config = dict(
    hop_length=160,
    win_length=400,
    norm_position='pre',
    fused_qkv=True,
    qk_norm=False,
    layer_scale_init=0.1,
    patch_size=[4, 4],
    init='trunc_normal_002',
    learning_rate=0.028,
    momentum=0.85,
    orthogonalizer='polar_express',
    max_grad_norm=5.0,
    batch_size=128,
    final_lr_fraction=0,
    adamw_weight_decay_other_params=0.01,
)
Rows from block 7 of a small masked spectrogram model, named by matrix and row number. Rows with one number belong to one neuron. Each number is 128 + 24 x the weight over its row's rms, rounded and kept within 0 to 255. All counts start at 0. Numbers have three digits each. After the name is the row's rms in percent of the matrix's.
After each neuron's rows are labels from the 100 clips, of 14976, where the neuron reaches its largest size: "responds to" is what is common among them. Only what is clearly more common there than usual is listed. The data: simulated sounds of rotating machines with and without faults.
# gate: MLP gate (model.blocks.7.mlp.gate.weight, 768x192), inputs 0-95
# fc1: MLP up (model.blocks.7.mlp.fc1.weight, 768x192), inputs 0-95
# fc2: MLP down (model.blocks.7.mlp.fc2.weight, 192x768, transposed), outputs 0-95

gate.32 094:107102114165113149122109132125115114119112102113112115104142127134114132108097094110101129139114148132124122109053159084128128144119153121109151121122141138126086152158156182132150118113111134161131135111097096138203133106090077104170084096144099136088159140124132148160099119146133100131
fc1.32 083:119121114156084170124130094131144117123110083106088154098142130164101136126107110120103166116154144156134149125095125108141144154130127147123161116126117151191098125116153129138154103122125139134140146126153112115155088104119123109125156107128143141046150138124150149164140129111151102058
fc2.32 093:096158144127132102134150102144098074130150143173162153146128109150131117112130091149124142132142116135121111138159118164112117106137092125138123141144136134129194148101105121180105164142147073153137098091126160165127122143124160167098167128096125171128123140148093091118122143141102143107
responds to: state: faulty; bearing knock; speed: slow

gate.84 105:129099140093089138103109162114141132115102126100087132107151140109137129108144137114124121135139066124124095128122117123106133130162176114097119136145105119140137120080152175099093136146170128132145111076137121133118112133126133149146135098113146140106118182155116092102113117107092165149
fc1.84 102:093157146132135089117087116127124103175118109105116092142155126118064083137108084097103073136116109148146080107147184135145076131102155163128143142120106141143151154125125101142153113148124121133105096180105091132144168136105109137148095097102155123172130106116147100173135111091187151140
fc2.84 121:131110131102133139126149053127109139129118145127122094139138123110147189131144097072091144123140089134130107119112116104117145174137158131114144064129143084151129154119153159148109135152127153166123076084148131110138119161103172113162122108084127112155134163160142130135148133140116156121
responds to: state: faulty; rattle

gate.242 111:116139115139116129137125161163095150139141151144097115125149160180099104144114129079139140114138165111157126156087143072152155140106103047144152147105147093156131114140161119129126144116161115139128124111154058171110120123108140123146149154126115151160129147160134139111120124144110123129
fc1.242 096:155136133121140175120127130167138148121148160117100117119154166101092178128149153109122133080156114126121136109081152104136108120070143123157139116130138107169105144098124163142137096153149071166103133134138091099108135113141089115148152119147127150099130125101138131121088105122123163136
fc2.242 102:125123101150123124125124143120134110133073123161172142094100145176107126168160173179101141177155119152106090121191141114116127171138142158075148124177121167115151107104097092119148087127106149112125101126112166142138158109116145114135138150156134083121111135138148140129139149093136145126
responds to: reverberation; text has "room"; text has "reverberant"; conveyor

gate.316 083:135133164102131126134114131121141137152120130154143107097105133152116120122123142125136119150159102088155118149126135155145125129124123113096137156104127182119132103139141130147135148169119119108136065129101144134126116116083166169126130111130112120138102108124131089189103114126142190108
fc1.316 109:154139082143097135138119090145115136101134077125103142158146114121146117120106162145127081135129103165113096128108166125120161081118108137111130130156075081157177141121131106130099127134141112152160121129144159114129119123115117082139082138091132139131137110121094125145102131106160083160
fc2.316 095:117160145151130120133131144121152126186086127115122139101134182104103158085155120079140148130103132080150129133152112163135126143120089160165110134137112124119084096139130138145170155109080133142097180135119095155158132106117118188104125123145113123119099139134170131086181092111116151097
responds to: slowing down; gearbox

gate.721 126:146144158116154133136126117118142141146146149123097094133090162113105097138131115174127100117166125160127126163118137107151133144129111134116141108108141131137209102130122131128144151182151112148116167135130136108139100145110080151117097095089096146104121116131118103100087197142133129131
fc1.721 106:101138069167142175090115101125124135110161158141130105102136136106142107090117153124099114128153112133123132172143140139096158085139094104122127126125100096125172125153116134142176108107128132119132183110144100120141130132159106126104141142109122093123096120123139132114135162126122151168
fc2.721 117:108125126133124083142144171122132119123111127078130132128091145141130150130135139087118145134116155117165132112129166132126091162115128134143148142146149149091093147144125151121101156131113140109114111198138094136151133109114181154110097113133126143119135134134149074133139064103148126100
responds to: slowing down; electric motor

gate.351 106:144106112165097094144110171138120117095124105114107121142148091157148130151161153123115167069144128113153161122198116164150164130134167145138142130125146120107132111123094148153100120154169107152139114164179135110127146139140122111100091099161169146155168110152149112122090122085093154123
fc1.351 096:116153112134140117087125134098152134116111162148124129172111182100110091151099126102142142170119086142144105158098153152112138147121153120146172114162113112130127128090174128134141154110091127138113105114106151152127142145172126076121088129140120118106122149119159118162113085141154111143
fc2.351 103:085114127156149119122143201146119124132143110114132136144190039151154132115125153117123151058147133112141136116141136119119144113118132110106113088151154146112117114169089141115073120148149126142112133125133117097152137117114119127105088111145172130116138115157120157127089140127094152102
responds to: conveyor

gate.193 095:155126131150139108127105095139144143129093129115147101114129142139142145143118127121152130128144086151121129115133146109138121109124142132109127113125141093113100136106106117077131166147117114158147190133101125096116137138081125081130143105138074172097134156128125137144138152154096163132
fc1.193 089:147155127168104143103121139102140132100125149157114077108094202159105152113142116119174101093102108122136109117184110131119109114127149131118118108112141155136123114181137139147115146140131126139142194118141074145127096124093172127111150147123102128113174150108143120118128124154071158108
fc2.193 098:112137128118168124096106158118131145125110130062122143136090153139141141100160133125123136099127153101157119132128125165125123154124127068159102122147099124138140155129120142150144142153121149098145089171157159176170136141108148148119097150116125112130127126099126081177125082120109106092
responds to: slowing down; pump

gate.116 093:149068118154111141133068097172172130093115112110105149107153117157116168159101122097136139154141155148139145138133133100129156114098131116103077122081135121102098112138161153115148146118101140127140144106128135122172113132127119136135110128157123137110143116156103120152127125134105091114
fc1.116 089:109159136131138094169105172109100129129115123142120126124113135097124067131147148178117135151076129091135078113170158118095172176135094108151129146105130144100111125140082150104068073108114151123126121138144122169113127106134164125132161144144127180135137191121122124080125112118110121149
fc2.116 093:142052152146116161123119082138147128090143118093116103121139157122123139159123135108125121115164129138144150157143119127165119140098134175109100114095151145176137118126139090139143151125139111103108185103103148123180126100128108139118143113134104114087119110151188139165144130109131094115
responds to: reverberation; text has "reverberant"; text has "room"; electric motor

gate.518 125:090144085100142144104136124113121115124115145137114109104111108173179123114169136142129063116086139180121104129143118109141150124179120090141136130121127099102148108141126136139142125139115164127153092160121107152146148134123107129117153077121149148134122145115140125088157134171129086131
fc1.518 115:134144147094122117170136177146136124118114131126151121143097127095131092147093085142125129107152127099142095097130150121131082116137135124138132146118141174168061105136116124160137153155116124086105135162127115137115106152172198082112138173148141122102146113154121140128108110105119134125
fc2.518 092:089101108129169124071111097116136099136154119143092125129138127173132128108170144085131099108098128159115140143133122096149153158158121124129114128142138101123139132114113118102159110122159155149125155131129149144127152138088073157122148102123130148157125182095146130068174135159103126145
responds to: gearbox

gate.434 101:135124143162134108141114095124102129125124109136118167081099139147117128139115155108151121143137103124164173074120142112107117160132128151164122126127192124096142121145130119145120154094145117107111155125143147168178131136160145105127101112161190136120112183132140143111139132107111152118
fc1.434 103:138151121119129136174145120115150128107151102124157141126090132166126124094138116166136134096144164135119114164103084109117085117081123115124105091138122104129168148121141094136128159137139136084131143133120108103109110104129123163127140129166105158155115073120111150104127125135104107088
fc2.434 105:135159125141119117114107124152142100147148132097140095167148096134127139088090142118097117098109156149082090138127126130135122107109105114073137113103092114142085079096138144097128133138132159090106092122108115126125121145110132114177157153082082143135112109069121111141114116145154158119
responds to: conveyor

gate.497 084:136131132128138117119188177107099146125138152133144122127128127120131119164113164127119112143162151125105099145065135116141178151126147106112109141166094129077120114099136110128130134150143119167153072148130116115117136128180125146102116093169136110113143142150112098105113103101090082170
fc1.497 106:166149160130149059144096130180123154122148120121166156120148102128155155125100114115106163118157121114122142091092143121155156069105131107142112169114119121131139126130092093155146103155139116139125120105095161133115113104128127137093155100141117119144128154116130110108133083124140145102
fc2.497 093:114117112106096182115085145090135109114120133125111122145106136121117125155139119167149136130105121159123139132131109147129117111128112158132143124147131145117114105112157150155101169137103133150154104120123101114140128125120140161142049145087135158159144102118132143187122170105129144155
responds to: gearbox

gate.164 111:127122141118179071104124078151130121117103175155141105183119109152108149106064101124123148128103127144139160112104194120147172098128115132141144149151091137104130097095155135145081132108121098142148114141118149146126103078144110138138143165137097084131133111122083116142127115119119152133
fc1.164 093:135134055127123108117127143169117132149093140185132122144129132130139137143103137128114132120116093152081109120171112119150172118101139133119109130112131047122110125139175099145080166100085096114103188134106155148129118126135151151098157108131118101108146149123123114068172135154137119103
fc2.164 095:140128107141103146152118165155107184167126101141115100109123109114142132140114133146181144112083090100094140164135099137138161110084125129088126119156134152082120098090102125156155138073113109158094168081120191132092108107124146165120114117097099132143138121121084107141124175129161128083
responds to: gearbox

gate.129 062:129101084168136122119149100140139151123180155121136094142096098123139088085134134115125128097121118126124115125095121144124177119116116120148163105155117160132160109128117127149107117091079089156172163142119133130130098200154106143087136124156133119141117104084080128067105128157156131090
fc1.129 074:099082182089136140105117165129119157099110118101081118100108126099161153104162125125150139110114141102155125166144161149134147145156123112122123125093145125140137177127142151144123108095163099172084166121110115144134172135145172084108143119132104096164140139123148103170122075166101131119
fc2.129 071:118179115124133131185162081154123108148156126134154113136147144169102101098103078109099157142140149135110111117112097120111139123119145145101137161126098111125110140109124114105139117141124181113180107180120144100112100189144100120159114160133142147115122118135099112067118144087164170150
responds to: slowing down; fan

gate.350 091:079122141077097108117118133110129125170108146145151112128147103122124122150142135100141131097149110064144116173074137117130118128087128161140147146106157129138127128091134104148103071149108112156137141112142151133126144106123121091161133134100108125127134166119146145147133117151163119081
fc1.350 120:122169133164127178122101109139081155129122103135115143093143136154109112085167146166120148107137118132121121120178147146145103133104106127128145136115090090136134126146154136103118102109139119113115115116129136117128140166154177156124150126130122141116126133167158123126117124142118127147
fc2.350 102:108140109147174083155159038129138154152115137174137050177152130112117144168128151121137148124110099102119126120116125162144102128141111155124173144141165126166141162148108111110162133123115117127111081127119137144135156132129143124128138128104132125144140115112150127133116106139126152133
responds to: state: faulty; rattle

gate.439 110:130142162093131124110098134127130148111147135136100113153095110093120116164129127125106119091217142145118118141111108128140138165138179111119116101147157119106150100168153145126140119167134122109113129106077133146108139128142162107131122101073114108105177141118144115146140149168123134122
fc1.439 118:102171171106146153160126138125147117105099100152078118135119094121145121150117148167168130096197165136079137131127095129139118162137140119126144139111115101104119126113151187156141166130133080147112076123146140124102155108136126099128119174083158106116152128127131127152139114149162103142
fc2.439 099:157088117132106156153139104136103102134184116123157138149152146162100137126099094102113111140054113114127169123108100128137158109143118170108145107142151088165149155113138116092140115097102162088147103136086132137163103132146113137122142099157174140135116104121138179121154159098136070150
responds to: gearbox; speed flutter; turbine

gate.181 080:107153139122093148132105128131109174093119113098114119152120149096105130133092142142114120125147076122099142098092114147109151167107181152125119075084159118145091151119076071162141137135167134121136164135135099122115153089130109160136081145075118146119139150149120156122123115132107100106
fc1.181 078:147155141173140124164091100196116144114159092111126162103147111109116112116162137145145140179109127081120112088089104136157159159089132160098121131146120123144112173109128135127141106131156109139119144154093150142154114163110124141107097142104115145120161099136151096093143103143124117143
fc2.181 079:130158138159170109132133074145113132167125156119150153115102155111136102141131098139131138130128131137144143144130164130097121088146125105096114140150163124141136136113142163165121173140131101154126113089173105160153104104128105128092139130187145150105139084129097113179102126177148141125
responds to: slowing down; gearbox

gate.200 100:121117117126136121152132134068132116112124106127128123095117111155138152175091147120148121103138094155157173098139150109105090124138147120137149147150148140169138158126119106081091149096150106118142106124163135161162104118128154118087103146110125127131091129117126095080082136117111089096
fc1.200 101:134023097135156105150120112090156151080142064139122117107139111134162152139174126134144167145133159153177181119142108133102099129106127138128174098145142148105160153099086134126138165128132081156135141115155160128118100152134140136113131145128131148118096108130126118105118136123135089166
fc2.200 095:149154127121115153115160144184141113115141125127108170163172096116104115140134125132125102145115139122105106137142108118108139149132120151151107102141124156115077092133136118110143106169143134110130112144099097103102140146109094111144132127152135115104170132110125132156130122147150154102
responds to: conveyor

gate.136 122:132122141110144135131110168113098129123153134090150150125154152088110114120139120115123139114142121088142138125116110146109067127120094118135129133171135131158101109124097127148191145152179151126098157147101143132122144236101156118109138118134154153146132100130154167169122125096130115122
fc1.136 119:152116118091122104111106110169144132143121133144125141139125145181113165153108166114124118153144058149111083095110106108141132095086164150128101095124138096124090150127116094153122107085127127146137130168117148145139129138079148105121087097130095146130142137110105146106153090142168191117
fc2.136 100:115169154133100142129094109090131134097122067173111154170114150133118121152168075124115169109097165147138126125125111153140110124142096136112135131125119165110163127148117158077128081157106109127124128093109097094152120162171091142140105132101188108120170096105140117152123169125136094128
responds to: slowing down

gate.666 091:093116155125144142096110144150131111049140132126158147152172107122152124147102134149130132100159135119123125129108116133122097108126174139118136143149127140105077176152112113164141112095129125099153139097116150106124137151119138107124144171137174120136172115144132149145164114115098125118
fc1.666 114:107146102131128138144124146121131144130134136119087094148127180118103141127128118124115082123142133109143132170147179127103125132122086137173143122146105132121167117128105111116084119147123119165113125135158081111154091129137128179120121125128093155102060096140126088123108103115151141118
fc2.666 096:111120091127115136104106095161127109106131114112112133135108159129108114114159177127134114101105147141096132137142099120170165144140131128114158126124142101145135147140171182127145145104122115121110135092116152116097110141142102098127130145099136107140147142078111169140143174112094146149
responds to: slowing down; turbine